python train.py --win_length=400 --encoder_isotropic=false --encoder_kernel_size=7 --text_encoder_fused_qkv=false --text_encoder_inner_norm=false --max_grad_norm=5.0 --weight_decay=0.005
Rows from block 4 of the audio encoder, named by matrix and row number. Rows with one number belong to one neuron. Each number is 128 + 32 x the weight over its row's rms, rounded and kept within 0 to 255. All counts start at 0. After the name is the row's rms in percent of the matrix's.
# fc1: MLP up (encoder.blocks.4.mlp.fc1.weight, 480x80), inputs 0-79
# fc2: MLP down (encoder.blocks.4.mlp.fc2.weight, 80x480, transposed), outputs 0-79
fc1.271 079 [107 153 171 187 104 126  96 124 144 126 154  76 181 135 118  93 129 125 163 197 133  85 151 154 109 151 119 113 140 122 153 156 130 138 124 168 113 128 124 146 142 134  61 113  69 102 152 138 127 193 165 141 171 195 113 143 182 140 180 177 116  83 114 166 100 108 144 105 151 101 112  71 102 128 195 189 107 119 153 156]
fc2.271 065 [ 99  86 156 140 145  76 101 102 134 142 143 153  94  91 110 147 132 111  69 138 134 172  61  95  91 142  99 170 142 122 176 143 145 139 109 155 205 148 142 100 125 133 143 110  65 121  73 142 186 129 127 133 172 206 142 135 151 156  93 132 134 149 126 172 114  92  54 106 188 133  76 116 107 161 149  91 158 133 130 119]
fc1.272 100 [145 112 125 158  82  73 127 167 142 110 110 125 115 164 165 128 144 102  51 154 174 146 151 132  72 125 140 150 111 132 157  91 138 156  53 135 140  43 117 138 111 117 120  88 118 138 153  63 119 151  91 163 123 111  77 105 131  95  72  93 174 130  95 165 153  71 160  94 103  98 153  75 118 114  93 156 146 159 114 149]
fc2.272 114 [168 143 167  51  65 114 166 123 144 162 131 132  73 134 117 158 132 141 138 143 178 140 153 169  86 181 158  79 121 126 185 164  89 197  84 106 133 129 138 130 130 127 118 131 143 126 186 123 120  61 136 102 117  95 151 140 161  98 147  79 183 140 121 118 166 159 147  93  84  83 154  86 141  73 151 141 144 103 133  99]
fc1.273 082 [122 105 111  91  99  99 117 113 160 105 120  87  93 155 126 106 125 116 144 141 183  79 105 143 125 115  40 118 109 130  79 135  98 154  88 159 109 128 108 156  95  67 130 138 124  58 104 152  78  97 106 119  84 135 116 154 120 106  99  65 152 134  97  97 130 147  61 123  88 164  65 190 125 105  72 126 152 120 168  89]
fc2.273 095 [117 143 170 130 129 109 189 114 170 107  76 124  74 162  73 126 131 119 166 116 139 150 122 136 186  80 118 132  70 108 121 122 127  97 142 181 132 132 160 172  88 108 103  77 152 145 153 116 151 128 141 152 110 194 124  66 108 173 121 156 109 176 148 162 102 119  93  87  95 169 155 212 121  97 129 108  80 158 119  91]
fc1.274 131 [ 95 154 150 120 181  86 128 126 101 138  81 146 178 153 177 138  93 173 146  99 125  63 108  78 165 102  66  51 113 111 128 131 126 108 117 109  85 119 130 130 140 162 150 132 153 106 134  76 109 154 141 119  96 117 128  92  51  89 104 137 141 114 162 161 132 102 175  97  90  91 174 141 140 130  38 140 109 127 138 162]
fc2.274 112 [145 116 111 118 126 128 157 196  87  82 172 103 129 148 122 118 193  83 205 199 117 111 137 104 115  92  83 144 152 143 126  62 155 124 105 135 148 145 178 162 152  88 150 176  89 100 144 162 126 105 167  94  84 133  74  58 121 103 102 150 148 111 147 150 105 133 140 106 108  86 123  93 168  75 115 127 118 115 100 144]
fc1.275 059 [227 141 164 201 164 108 112  83 171 148  88  81 116 120 104 183 128 138 100 102 166  80 157 115 126  88  95 142 102 118 147 133 132 110 159 149 112 117 162 124 105  80 139 109 128 158 104 137 120 143 131  79  98 165 132 137 165 111  89 110 129 172 137 104  91 213 113 154 107 152 155 135 184 121  84 153 126  69 135  89]
fc2.275 057 [174 196 150 121 177 111 176 185 151 113 101  98  94 121 151 138 113 123 109 139 151 125 100  95 128 128 132 130 181 115  90 112 133 119 188 114 143  50 183 153 126 122 138 122 164  82 146 132 147 131 172 132  48 110 177  53  73  85 139 105 123 117  96 157 130 128  81 136 150 120 122 171 138 164 130 136 130 170  72 160]
fc1.276 132 [136 135 122  89 123  87  60 116 106 157 126 134 157 117 114 126 112 132 112 147  98 182 101 142  93 111 112 112 153  63  72 163  73 111 155 129 106  77 154 113 154 146  98 120 127 110 154 117  71  90 112 113 135 124 153  45  83 155  92 168  87  99  79 182  37 139 164 114 113 157 136 109 144 124 106  67 126 130 116 159]
fc2.276 128 [ 74 139 135 139 168 138 152  91  76 139 129 165 150 127 120 150 108 128 184 124 121 126 147 115 145  73  87 142 203 127 122  86 126 146  90 136 117  98 174  99  97 123 120 146  96 122  95 130 143 145 177 115 108 121  83 179 127 101  97 142 106 107 144 182 192 127 114 171 128 139  55  78 195 135 164  99 124 127  39 150]
fc1.277 077 [ 85 131 118 110  96 174 122 115 158 186 174  77 168  95  62 101 160 158  99 160  98 114 114 118 129 140 193  80  72 155 116  95 109 111 155 107  86 160  69 128 145 153  95 117 163 121 126 217  78 123  99 119 187 100 110 145 106  88 125 132 122 120 121 144  97 137 123 157 122 184 126 128 137 150 147 135  87  72  93 115]
fc2.277 086 [158  92 151 146 121 156 108 142 109 168 119 142 104 113 150 123 166 158 101 130 150  69 188  96 132 179  75 156  95 161 143 193  93 171  82 158 141  98 102  74 150 100  55  97  95  79 107 170 127  91 178 136 125 129 131 190  75 139 128 147 141 164  69 129 139 141 128  91  96 117 145 161 180 102 132 138 145 121 141  96]
fc1.278 044 [123  70 159 172 107 107 156 107  72  79 107  85 110  74 100 155 141 119 155 155 153 162 165 146 102 125 157 156 102 138 115 108  86 177 102 131 154 134 167 123 101 186 134 175 116  91 123 130 120 163 150 136 199 145  94  99 211  69 158 141  88 103 161 181 118 143 136  94 125 177 104 147  98 123 131 168  89 127 139  89]
fc2.278 056 [ 44 161 164 140 166 154 117 120 142  96 117 161 169  68 143 123 144 128  36 127 158 101  91 135 150 154 131  96 156 117 152 101 122 149 139 141 165 102 122 107 138 137 172 121 108 151 115  99 173 104 160 109 144  89 132 132 103 172 100 103 158 121 121 169 166 115 114 146 204  78 115 100  46 131 130  66 153 145 122  70]
fc1.279 113 [ 94 124 134 161 147  85 133  92 112  76 116 148 166 122 156 108 135 104 126  97  99  46 167 173 101 104  97  97  86 117 104  70 152 128 129 119 151 169 154 126 125 112  90  95 128  68 160 104 140 112 163 176 130  75 135 137 113 157 180 176 121 118 148 109 149 126 157 152  47 127  88  42 129  91 117 160 167 161 140 137]
fc2.279 117 [124 130 127 142 119 155 119 196 125 134 233 105 132 152 127  32 116 145 181 145  79 111 131 116 115 114 111 153 139  97  99 107  59 108 143 116 162 158 155 121 133  99 137 147  99 155 149 158 128 157 117 164  80 135  89 119 122 137 129  78 176  76 170 148  91 118 100  91 137 150  84 157 120 114 116 108 113 205 173 107]
fc1.280 111 [153 153 135 108 148 131 143  86 136 125 117 139 134 100 115 131 143 112 122 135 133  97 132 122 106  80  98 124 127 115 234  94 188 171 112 205  87 126  89  93  39 138 126 126 121  90 128 116 156  92 126 129 110 125  91  88 155  38 128  57 111 138 165 144 133 123 125 108  78 127  84 168  82 150 132 111 131  93 117  98]
fc2.280 122 [ 93 201 106  78 169  91 115 117  98 156 113 163 157  90 131 195 181 113 130  86  90  93 161  94 188 153 123 109 200 119 125 128 122 175  98 133 133 124 136 171 122 154 183 164 107 171  95  97 163 122 110 141  92 166 139 112 157 103  85 172 126 141 137 154 136 138 126 124 144 154 131 110 144 128 135 134 123  35  72 107]
fc1.281 174 [145 149  95 125 119 121  71  98  64 128 160 138 143 114 132 144 122 121 101 127 130 134 114 139 110 132 161 114  86 136 130 189 255 129 149  97 114 136  98 154 159 120 118 116 132 111 170 134  47 104 119 148 185 182 175 137  71 126 103  98 162  79 118 158 157 138  44 130 149 111 136 105 101 101 136 101 111 119 129 128]
fc2.281 153 [102  87 149 172 111 163  37 169  85 136 174 128 181 116 114 107 118 180 105 161 124  41 109 144 124 157 143 121 148  87 107 211 193  75 117 118 136 147 157 119  89  92 106 156 147 144 158 147  93 125 137 166 141 150 146 116  70 142 149 137 118 119 152 116 105 110 138 139  76 158 142 171 102 116 114  87 156 145 105 149]
fc1.282 083 [123 133 150 165  94 123 154  48 162 104 114 161 161 118 107 157  80 106  85 131  51 141 175 161 147  83  91  28 132  87 120 144 136 162 105 147 121 125 167 105 148 141  74  72 108 126 132 131 136 117 130 163 142 129  73 112 161 150 145 181 146 100 100 123 123 105 119 103  89 137 140 107  80  97 137  79 163 165  91 143]
fc2.282 083 [130 121  43 139  78 176 158  90 135 190 130 151 113 116 119 127 114 148 153  85  66 112 134  94 122 126 182 101 150 109 131 136 133 150 154 138 165 120 131  87  70 119 162  46 103 119 135 122 139 170 147 217 139 132 137 133 143  93 130 123 149 115 187 169 139 147 166 108 131 120  78  92  81  73 104 113 149 163 151 157]
fc1.283 101 [ 96  70 122 142 114 139 213 142 131 117 167 128 146  83 136  94 117 134 102  63 125 125 131 105 125 178 141 141 102 104 174 123 168 109 118 128  62 118  17 156  81  86 104 154 149 142 114 143 133 145  85 114 138 183 179 128 124 184  72 140 138 181 123 113 164 103 140 136 115 118 102 109  89 125  91 102  94 151 126 108]
fc2.283 105 [118 142 140 120 114 126 120 108 126  98 102  97 145 143 116 169 140 149 171 108 115 106 160 151 176 134 117 193 177 164 125  81 142 134 105 137 111 107 111 161  91  99 160 108 179 189  91 134 143 176  99 118  81 146  82  85 182  86  73 190 104 153  93  79 146 136 192 160  99 158  92 131 131 157  87 149 167 102  75 159]
fc1.284 080 [172 168 176 144  84 116 144 109 158 140 171 106  94 167 144 152 142 154 139  82 137 151  80 156  67 102 135 156 124  69 117 117 110 139 110 114  98  86 176 139 101 162 144 151  49 136 146  99 139 128 137 121  96  98 130 105  93  80 181 184  89 140 126 103 203 113  91 138 109 144 156 123 139 123  80  66 148 147 180 161]
fc2.284 071 [147 113 137 147  83 170 118 106  86 116  68 106 149 102 138 129 158 108 151 178 134 125 182  76 129  72 115 142  92 111  84  75 106 105 114 209 158 105 157 131 130  85 170 137 143 143 136 173 131 101 156 131 125 177  89 198 138 136 103 129  96 168 138 159 112  79  91  81 158 173 148 164 188 121 104 160 117  85 133 148]
fc1.285 097 [135 115 119 167 110 109 116 151 183 119 107 127  91 158 186 147 101 131  86  90 160 136 129 138  90 124 117 105 157 196 134 135  83 121  15  99 136 116 145 115  94  73 124 199 104 111 158  80 161 155 102 143 132 184  72 138 129 125 116 146 104  90 155 142 110 180 126 142  73 125 125 108 141 132  68  86 125 103 149  99]
fc2.285 104 [118  98 140 125 197 188 122 122 150  58 138 141 133  79 101 166 124 137 148 143 163 115  93 150  61 132 147  90  89 121 153 139  96 141 145 141 120  81 175 109  91 136 138 156  98  74 134 157 102 155 176 103  98 156 156 168  90  79  54 128 127 119 194  93 161 176  98 132 132 156 161 134 164 137 112  67 105 130 104 133]
fc1.286 090 [ 94 101 153 108  55 128 131 176 152 125 143 133  62 152 121 124  53 136 125 113 144  90 165  98 109  58 130  96 162 157 127 109 152 130  95  50 110 107 194  91  88 112  93 120 158 115  90 116 185  87 148 113  99 115  68 132 102 129 119 137 100 144 139 168  84 153 107 121  60 124 126  76 139 141 127  95 142 101 151 118]
fc2.286 093 [119 106 108 173 127 161 144 123 101 115 148 123 135 106 182 118 162 142  75 166 148 100  96 111  87 101  52 127 103 104 132 103 142 164 106 175 160  39  62  87  86 159 100 125 129 101 135 123 105 155 152  97 112 159  83 221 145 127  98 133 162 131 170 116 146 151 125 166 135 175 125 139 155 142 158 176 124 184 131 127]
fc1.287 063 [150 152 126 121 156 148 138 178 110 156  91 145 105 176  87 145 118 123 104 126 185 113 118 129 118  98 151 137 112 129 104 141 122 218  42 181 142  96 114 143 178 104 148 159  75 150 168 149 128 100 125 141 147 116 137 106 164  97 130 141 152 145 132 157  31 103 156 109 198 125  92  50 166 119 112 134 103 147 143 134]
fc2.287 067 [153  87 152  94 192 167 137 183 153 124 169 122  86  60 143  44 102  76 103 182 147 121 143 112  73 104 127  98 142 112 159 161 131 123  93  85 157 142 144  94  84 152  72 129 124 155 137 122 153 139 178 142  81 100 125 170 143 198 136 123  80 114  90 167 119 108 113 131 111 165 127 128 188 115 147 109 150 130 130 126]
fc1.288 141 [120 120 133 166 133  96 110 139 153 140 174  86 143  98 168 137  90 171 103 162 142 141 105 140  91 117 174 153 149 105 113 141 170 155 122 117  99  95  93 122 122  80 169 105  81  94  89 131  64 125 102 195 148 140 152  74 148 155 135 124 170 142 157 121 141 126   0  83 119 140  99 142 125  95 107  92 108 137 146 120]
fc2.288 120 [165 131 153 135 103 115 118 157 143 116 131 151 157 127  89 132 122 143 114 136 118 103  98  79 160 141 167 146 112  52  81 110 111 111  93  81 179 174 142 159 168  84 183 130 129 181 129 119 134 123 140 110 122 135 134 148  37 130 137 159 129 114 168  74 149  76 189 133  80 167 152 199 132  56 148 145 140 150 135  88]
fc1.289 091 [171 153 133 108  65  70 123 166 130 156  66 124 139 108  70 129  77 121  84 131 127 106 106 116 140 122 109 139 123 149 111 142 155  86  58 127 102 123 153 120 147 113 137 121  63 175 113  92 103  44 170 147 173 120 134 113 136 120  90 135 133 119 151 147  85 128 126  97 123 123  71  54 162  82 115 109  85  86 162  86]
fc2.289 106 [186 113 117 120 132 103  95 108 112 142 141 139  92 101 115 105 180 155 113 168 107 133  88 172 115 135  44  91  53 155 149 184 160 107 129 136 189 115 131 144  79 176 119 109 146 126 123 107 135 138 169 141  67 126  94 164 144 157 124 142 120 101  87 112 128 126 115 139 105 156 228 149 174 100 105 145 119 162 162 179]
fc1.290 122 [111 110 202 171  58 131 102  77 148 156 134 118 104  91 131 156 137 117 110 155 116  90 166 139 126 187 103  77  87  73 130 144 120 138 151 159  87 154 156  56 101 124  53 194 138 142  78 123 108 129 138 114 127 153 194  99 120 166 147  97 134 139 124  92 113 177 111 147 116  92  93 134 188 136 129 112  96 120 122 116]
fc2.290 117 [172  90 181 119  89  36 180  99 105 189  98 136  87  91 166 111 139 173 120 144 107 118  91 104  99 152 102 156 127 144 126 104 156 124 164  96 126  73  96 115  70 149 163 124 126 153 107 128 152 149 146 134 144 181 130  42 146 114 149 144 101  94  98 124 106 175  88 140 143 130 123 113 140 112 125 102 205 142 136 174]
fc1.291 101 [160 112  91  99 114 146  56 177 100 131 153  97  68 130 153 133 133 141  56 143 142  71  86  46 119 104 168 147 105  96 137 172 138 100 127 132 127 159 106 112  67 135 109 105  72 101 138 134 127 117 112  93 194 146 113 115 109 149 136 169 143 184 128 121 107 177 158  80 120 189 126 102 118 105 106  88 168 163 132 127]
fc2.291 097 [200 129  95 185 132 178 160  43 114 152 148 128  99 110 111  57 158  79 141 145 104 113  91 118 138  81 124  96  92 112 115 121 116 113 148 119 158 128 131 170 118 136 146 160 124 103 157 180 149  93  91 134 131  98  93 133  91 159 128  99 151 158  72 183  88 139 156 148 111 160 184 131 101 181 152  86 181 100 134 158]
fc1.292 058 [123  56  94  98 144 103 105 159 119 152 181 108 167 110 101 132  82 124 121 136 125 224 111 111 144 114 141 113 100 133 129 126 103 115  85 165  96 171 177 133 160 126 140 166 120 178 116 161  82 117 128 106 186 190 101 115 135  95 166 152  96 111 119 113  47 127 178 129 125  72 117  99 162 128 162 108 136  76 113  85]
fc2.292 066 [104 133 156  99 177 180 154 131 110 103  59 118  73 120 110 118  54 128 140 144 151 143 118 137 145 138  96 169 113 151 162 132 119 109  92 110 160  87 141 134 133 171  46 129  76 183  74  85 110 170 171 102  83 171 156  94 161 154 108 157 112 113  73 136 163 147 130 158  94 156 166 140 142 122  89 128  87 149 122  91]
fc1.293 097 [101  94 142 136 114 141 126 177 114 117 160 140 211 168 142 141 123 182  89  94 129 109 143  43 129 141 128 124 119 117 167 148  92 159 137 130  73 132 126 162 109 133  59 162 111 141 151 126 124  86 154  73 153 102 149  96 153 107  80 128 139  83 138 120  98 129  92  56 138 182  96 190 144 118 108 191  96  90 106 142]
fc2.293 076 [173 102 163 155 107 125 183 110  81 131  99  47 156 145  99 149 110 105 134  79 104  78 118  72  93 194 129 178 125 145 129  89 154 156 200 184 131 181 117 140 111 110 151 173 124  79 111 116 123 100 162 117 141 104  88  86  73 150  95 128 145 129 146 128  84 146 177 105 143 113 120 149 108 113 153 130 163 175 149 115]
fc1.294 120 [116 119 143 164 126 110 135  18 122 148 130  87 136 103 129 129 194 197 108 140 117 139 194 163 134 147 142 116  91 119 132 100 125 138 140 144  79 170  66 100 141 128 144 146  92 124 129 183 126 121 124 102 129  67 121  50 103 119 124 155 121 117 107 169 166 110 106 125  97 137 107 101 113 218 126 130 101 107 122  68]
fc2.294 119 [ 92 131 145 154 105 102 113  84 106 118 164 161 105  42 141 140 193 144 109 159 155 112 156 113 156 151 131 136  61 106 157 146 108 148 131 192 158 100  93 100 100  92  68 136 102  92 189 122 131 146 174  97 148  93 119 164 154 145  86 105 135 130 135 208 137 159 102 143  80 169 107 162 102 125 156  83 155  88 118 119]
fc1.295 087 [126  62 177 116 123 220 172 125 105 155 132  86  67 142 148 109 123 184 134 133 106  98 153 127 116 176 158 102  66 129 154 142 122 122 125 123 101 120 113  76 123  71 118  73 104 118 128 153 113 119  62 153 107 125 111 171  89 144 122 138 100 162  90 151  95 115 135  81 161  73 116 105  92 114  59 122  90 116 156 109]
fc2.295 086 [129 103 145 112 162 111  80 116 154 161 171 138 171 162 164  85  68 183 132 143 128 114 151 168 111 117  79 161 120 139 126  46 107 121  96  72 102 120 160 163  98  93  95  76 209 164 150  98 110 116 109  96  87 150 119 120 161 109 181 139 134 114 115 130 174 149 175 171 107 121  79 120 160 138 109 143 179 156 151 111]
fc1.296 085 [156 154 138 135 120  69 124 144 108 148 118 111  86 141 106  86 177 132  68 126 119  99 161 151 123 183 135 172  92 124 133 184 121 139  98 147  95 136 149 140 136 168  76 148  90 106 105 109 110  83 154 111 146 111  91 104 161  73 121  89 181  72  79  66 155 157 155 198 164 121  95 137 106 115 152 123  60 107 163 164]
fc2.296 072 [ 72 154 122 121 156 122 143  95 112 100 170 129 112  64 143 161 134 121  86 165 150 122  99 157 139  76 106  97 133 140  94 113 158 149 156  61 151 129 128 231 143 134 122 141 112  78 109 160 173 137 142 147  97 154 170 155 115 151 152 168  79 161  85 109 131  97  43 135 119 160 127 127 170 121 200 131 148 147 100 143]
fc1.297 140 [106 132  93  87 187 158 137 116  85 186 136 145 141 106  69  99 118 138 140 107 128  89  94  72 175 133 116 115  99 194 125 140 137 115 170  96 111 121 129 117 139 165 105  84 160 144  80 107 105 130 129  55 200  74 134  79 119 134 117 138  80 155 107 129 120 108 123 165  81 136 124 148 150  52 131  78 146 150  74 142]
fc2.297 148 [148  84 104 143 136 161  91  69 142 106 130 141 124 114  94 156 191  50 131  91 161 124 117 101 101 106 173 107 135 107 133 146 118 134 192 214 130 124 128 143 142  73 153  83  88 128 179 120 150 121 168  99 228 161 128 133 146 115 113  93 152  96 155 149 152 144  89 149 162 117  98 170 164 114 103 101 144 100 114 137]
fc1.298 130 [133 140  32 119   2 105 120  88 127 175 138 116 131 166 197 111 206 160 127  85  98 102 137 131 126 155 153 214 101 135 146 100 122 128 117 164 125 138 138 123  87 109 129 144 140 131 164 113 141  96 149 114 124 129 145 110 125 129 137 128 193 105 166 199 113 119 129 122 115 144 128 122  95 101  91 114 108 128 127 144]
fc2.298 126 [ 75 127 165 141 110 101 132  98 116 145 120 133 164 147 135 163 117 138 153 158 124 158  99 142 151 125 142 125 135 122 148 170  92 121 100 190  78 131  30 137  93 169  83 123  94 128 151 152 120 118  80 132  99  98 128 173  98 116 152 171  96  98  70 215  95 154 125 177 122 212 112 130 135  65 136 116 135  99 144 151]
fc1.299 078 [ 84 117 146 128 151  55 141 122 103 142 136 124 151 148 121 129 108  94 165  49 118 166 153 123  42 116 117 130 137 141 144 154 119 103  82  62  47 150  98 123  99 156 152 113 149 139 120  64 114 126 111  71 134  83 111 129 119  93 207 117 125 108 143 111  83  99  98 148 163 126 183  92 147 129  88 112 116  90 122 152]
fc2.299 069 [118 164 167 111 120 168 133 162  81 113 163  96  55 162 149 169  74 112 155  57  98  67 163 100 172 130 142 116 162 140  99 105 123 151 164 102 169 156 125 144 137 110 132 118 101  90 124 122 172 150 119  99 121 151 141 125 174 191 100  85 138 169 163 122 141 142  86 115  79  80 121 167 140 130  61 177  99 163 134 139]
fc1.300 113 [154 106  91 132  95  99 101 103 154 118 124 111 197 109 135  98  84 130 139 101  82 134 115 235 140  93 107 144 113 113 150  96 110 165 103 104 132 109 105 113  90 137 107  68 119  95 179 130 131  86 140  72 126 152 113  44 140 133 141 113  97 105 122 105  93 101 112 135 103  82 110 146 109 110 148  78 109  78  42 120]
fc2.300 087 [142 142 119 156 119 119 156 115 129 153 132 121 163 171 104 140  88  95 117  92 106 119 138 155 121  79 146 182 104  62  91  97 112 129 171 136 251  96 121 123  86  75 139  63 130 120 111  96  92 153  87 132 142 161 166 134 122 131 143 145 116 121 168 131 152  94  91 108 145 165  67 105 175 195 149 123 101 167 117 126]
fc1.301 112 [142 216 164  97 175 146 133 139 100 131 157 123 114 108  89  88 129 157 124  90 119 172 122 148 179 112 139  76  96 228 114 134 109 130 154 123 144 141 128 163 111  88  56 121 159 115 143 165 109 160 138 127 114  40 127 139 133 121 173 128 111 124 166 109  97 170 119 197 136  92 132 129 113 104 127 119 132 137 101 199]
fc2.301 111 [ 67 135 107 125 199  42 115 125 174 139 131 126 108 152 121 144 153 116 113 145 227 137 144 125  47 152 163  93 118 112 166 126 161 137 139 117  79 165 133  92 116 110 150 130  44 152 133  56 114 110 156 102 163 124 123 158 118 135 115 150 131  91 108  89 175 130 134 103 113 141 127 145  85 128 137 188 127 143 101 121]
fc1.302 101 [103 148 118 136 150 144 119 139 113  99 136 156 111 159 119 116  76  51  96 146 142 182  90 135 107 114 196 142 139  95 125 150 151  94 140 112  97 131  61 163 129 112 124 209 116  98  86 116 127 137  82 117 132  93 136  52 139 125  91 132 152  62 173 124 124 162 160 140 105 202 105 105 169 160 125  91 194 140 122 144]
fc2.302 103 [ 89 159 115 127 162 110  57  77 158 121  91  85 146  92 171 101 106 127 119 120 109 175 103 126 136 114 123 180 132 120  50 114 149 164  78 113 137 172 129 141 118 118  98 164 193 125 121 180 170 126 101  94 136 121 161 125 163 129 143 149 116 198 108 191  83 102 135 115 121 145 102 136 127 113  91 107 190 175  63 143]
fc1.303 062 [136 180  85 104 152 117 171 122 167 180 156 117 136 182  86  91  82  74 165  91  93 114 145 149  87 144 130 103  80 101 118  79 109 150 124  94  92 107  82 128 138 129 155 135 142 107 130 157 118 188  95 155  76 122 125  57 123 136 131 138 133 154  46 127 134  85 163 184 119  80 123 153 115 192 130 115 147 113 122 161]
fc2.303 066 [ 62 140  53 114 112  74 108 127 140 108 108 119 135 100 139 127 184 137 112 156  82 113 131 163 162 144 114 143 136  92 108 130 147  83  87  94 156 126 157 138 149 120 133 172 146 145 173 148  97 144 174 169 132 204 152 118 137 165  97 111 132  97 128  92  76 151 156 139 122  81  90 156 169 170 158  57  79 148 135  61]
fc1.304 083 [144 130 128 138 166 120 127 103 127 129 122  69 191 147 127  80 138 162 159 112 150  68 142  90 126 107 176  68  90 130  84 177 154 139 107 113 111 123  60 198 100 147 165 134 120 124 152  75 155 140 128 139 117 114 144 111 105 147 117 165 143 159  76 201 113 196 186  93 146 108  82 126 155 107  95 133 149 104  83 151]
fc2.304 085 [114 125 155 177  86 109 127 121  64 108  96 142 151 147 128 104 110 123  92 163 144 120 131 104 101  93  80 113  81 152 155 150 128  83 127 152 205 191 165 169 116  80 155 132 101 114 130 161 123 108 142 140 142 174 172  98 167 168 141 148 165  88  39 114 138 177 153 123 118 103  97 104 147 103 174 105  68 153  83 110]
fc1.305 112 [156 122 134  95 111  72 142 100 122  91 121  94 116 129  71 195 135  99 100 165  84 145 147 207 124  89  82  97 178 121 160 143 141 128  54 117 122 135 160  45  58  98 132 114 108 127 115 158 128 166 113 155 142  92 132 120 142 108 123 144 105 161 103 139 118  91 161 131 106 108 173  53 117 143 125 101 161 139  81 112]
fc2.305 108 [100  76 103 168 149 172 195 107 137  88 103 105 139 124 176 139 100 121 165 155 108 112 124  89 126 138 134 141 135 119 132 146  83  89  92 168 218  76  85 119 130 136 154 105 133 108 125 173  90 126 148 151 167  49 122 202 110 122 167 128 126 125 124 168 101 132 201 110  69 115 163 103 157 104 128 112 143 162 107 124]
fc1.306 116 [146 122 179  92 159 132 155  94 145 153  92 169 138 204 105 122 128 130 139 126 125  87 158 135 153 150 117 145  74 117 103  80 153  73 134 176 164 158 119  92 121 115  61 152 116 119 123 198 164  92 122 136 133 131  97 128 135 117 146 164 145  98  94 159  69 117 122 140  91  95 109 112 114  98   9 113 148  86 147 112]
fc2.306 095 [156 149 118 144  80 141 132 149 193 116 128 149 127 134 120 218  97 154  82  99 134 136 139 113 125 117 121 122 148 108 137 130 121 148 129 161  88 179 131 128  77 159 134  80 148 143 129 150 151 167 154 110  90 179 121 112 141 132  68  56 141 114 112  98 157 187 119 209 153 125  81 124  90  64 117  52 162 128 105 154]
fc1.307 103 [133  87 143 107 144 153  59 155  61 175 176 150 102 109  82 106 113 152  76 134 122 125 117 146 158 166 114 100 130 196 130 130  69 204 122 109 120 123 172 148 141  90 112 154 141 131 110 145 108 147 131 123  82  96 110  90 158 144 139 154  96  80 113 175 188 128 160 147 166 118 134 132 129 134 119  27 166 104 131 139]
fc2.307 104 [ 89 103 144 148 197 130 180 112 119 105 174 146 158 113  97 176  89 173 142 117 207 143 161  99 163 119  96  66 171 153 139  89 118 135 123 163 121 179 110 100 146 115 153 137 109 209 103  71 111 113 133 129 176 123 125 158 122 108 126 140 131  99 164 120 186  93  91 144 145 134 116 131 116  60 120 136 130 137  61  85]
fc1.308 120 [104 164  77 127  31 137 123 105 166 142 186 147 116 128 159  95 161 161 160 101 124 124 144 115 160 191 161 153 102 140 149 151 141  95 131 102 116  85 163 150  41 175 100 169 148 112  98  90 166 114 134 111  63 141 143 101 148 146 162 120 182 180 161 163 120 138 111 150 104 169 119 125 109  91 116  75 100 141 136 138]
fc2.308 116 [105 173 157 122  89  82  79 110 163 123 105 145 191 168 110 149 136 118 133 182 147 116  80 108 121 173 173 167 130 136  95 106 111 105 145 144  95 106  86 113  68 185  72 135 174 147 112 163 119 136  72 143  54 166 139  88 113 171 148 157 101  95  35 112 118 139 171 131 130 167 135 128 147 136 108 141 128 109 125 121]
fc1.309 057 [109 109  36 149 121 135 128 143 135  83 131 128  87 111 123 123 135 119  84  82 168  86  96 106  99 149 191 173  80  85 114 148 105  87 104 159 118 171  86  90 115 152 120 112 104  48 122 136 121 158 115  74 141  99 155 163 170 190 142 147 111 126 194 115 143 167 119 132 101 157 115 100 162 119 141 111 196 125 138  97]
fc2.309 061 [134  99 124 179 168 148 124 105 124 100 169 150 177 127 181  95 188 108 135 154  90 126 160  99  97  39 143 149  88 137  94  78  97 122 156 112 112 126 145 130 161  59 107 166 182  68 122 157 134 137 116 101 113 156  78 172 103 148 122 116 128 175 131  75 119 134  90  93 132 148 166  99 150 119 122  90 152 200 129 129]
fc1.310 136 [123 140 156 156  94 136 130 148 120 124 121  45 166  94 160 135 124 108 132 203 152  83 105 123 159 174  96 134 102 128 120  41 110 186 101 114  68 147 110 114 151 150 133 116 134 104 140 153 149 106 121  81 133  93 139 142 118 110 109  86 124 105  96 116 136 119 133  54 100 152 148 104 168  26 101 139  95  75 102 141]
fc2.310 135 [126 140 125 106 130 134 109 139 148  69 146 100 186 170 108  60 131 150  87  91 160 142 123  87  82 126 162 108  91 137 159 185 144 134 171 117 119 180 109 127 146 139  81 135 123 153 100 113  59 114 149 120 135  78 130  62 188 150 112 142 163 130 166 122 142  58  93 114 147 138 179 114 109 205 160 131 126 118 180 102]
fc1.311 101 [113 122  97 136 125 108 140 149 151 102 104 142 160 159 172 130 124 102 130 126 184 113 150 152  45 140 105 142 127  81  94  68 119 175 111  60 127 165 132 146 121 110 135 141 137  58 115  78  87 104  52 100 132  88  82 103  95 124 123 129 114 132 147 153 104  70  93 174  62 148  95  98 109  97 168 104 109 111 125 182]
fc2.311 096 [219 137 130 111 106 155 187 159 110 179  89 121  97 136  96 108  95 150 145 144  96 102 141 149 155  91 104 177 191  71  97 136 125  81 126 132 108 144 106 165 142  85 132 172 132 146 140 162 136  74  82 130 135 117 130  75 159 137 168  86 136  99  59  94 110  64 119 180 137 126 113 101 168 141 127 135  86 144 162 122]
fc1.312 117 [123 131 130 133 163 107 168 114 163 137 145  20  94 144  98 146 160 105 111 121 153  89 133 224 135 144 130 141  94 137 154 124 146 110 129 194 139  50 118  93 128 128 142 103 107 116 184 123 118  85 166  71 124  96 114 110  70 116 126  79 135 116 110 133  65 106 122 139  62 111 126 142 170 137 134  84 113 166 123 121]
fc2.312 102 [174 115 133 107 143 126 144 130 141 119 198 158 193 127 148 171 111 164 103 103 129 148 118 149 113 159 102  53 144 150 134 140 155 134 162 139 167 101  69 168 131  95 137  55 172 143  78  49 138 138  54 136  65  92 108 130  86 151 126 119 129 151 112 129 131 118 128  83 160 132 175 149 144 141 131 144  51 136 112 128]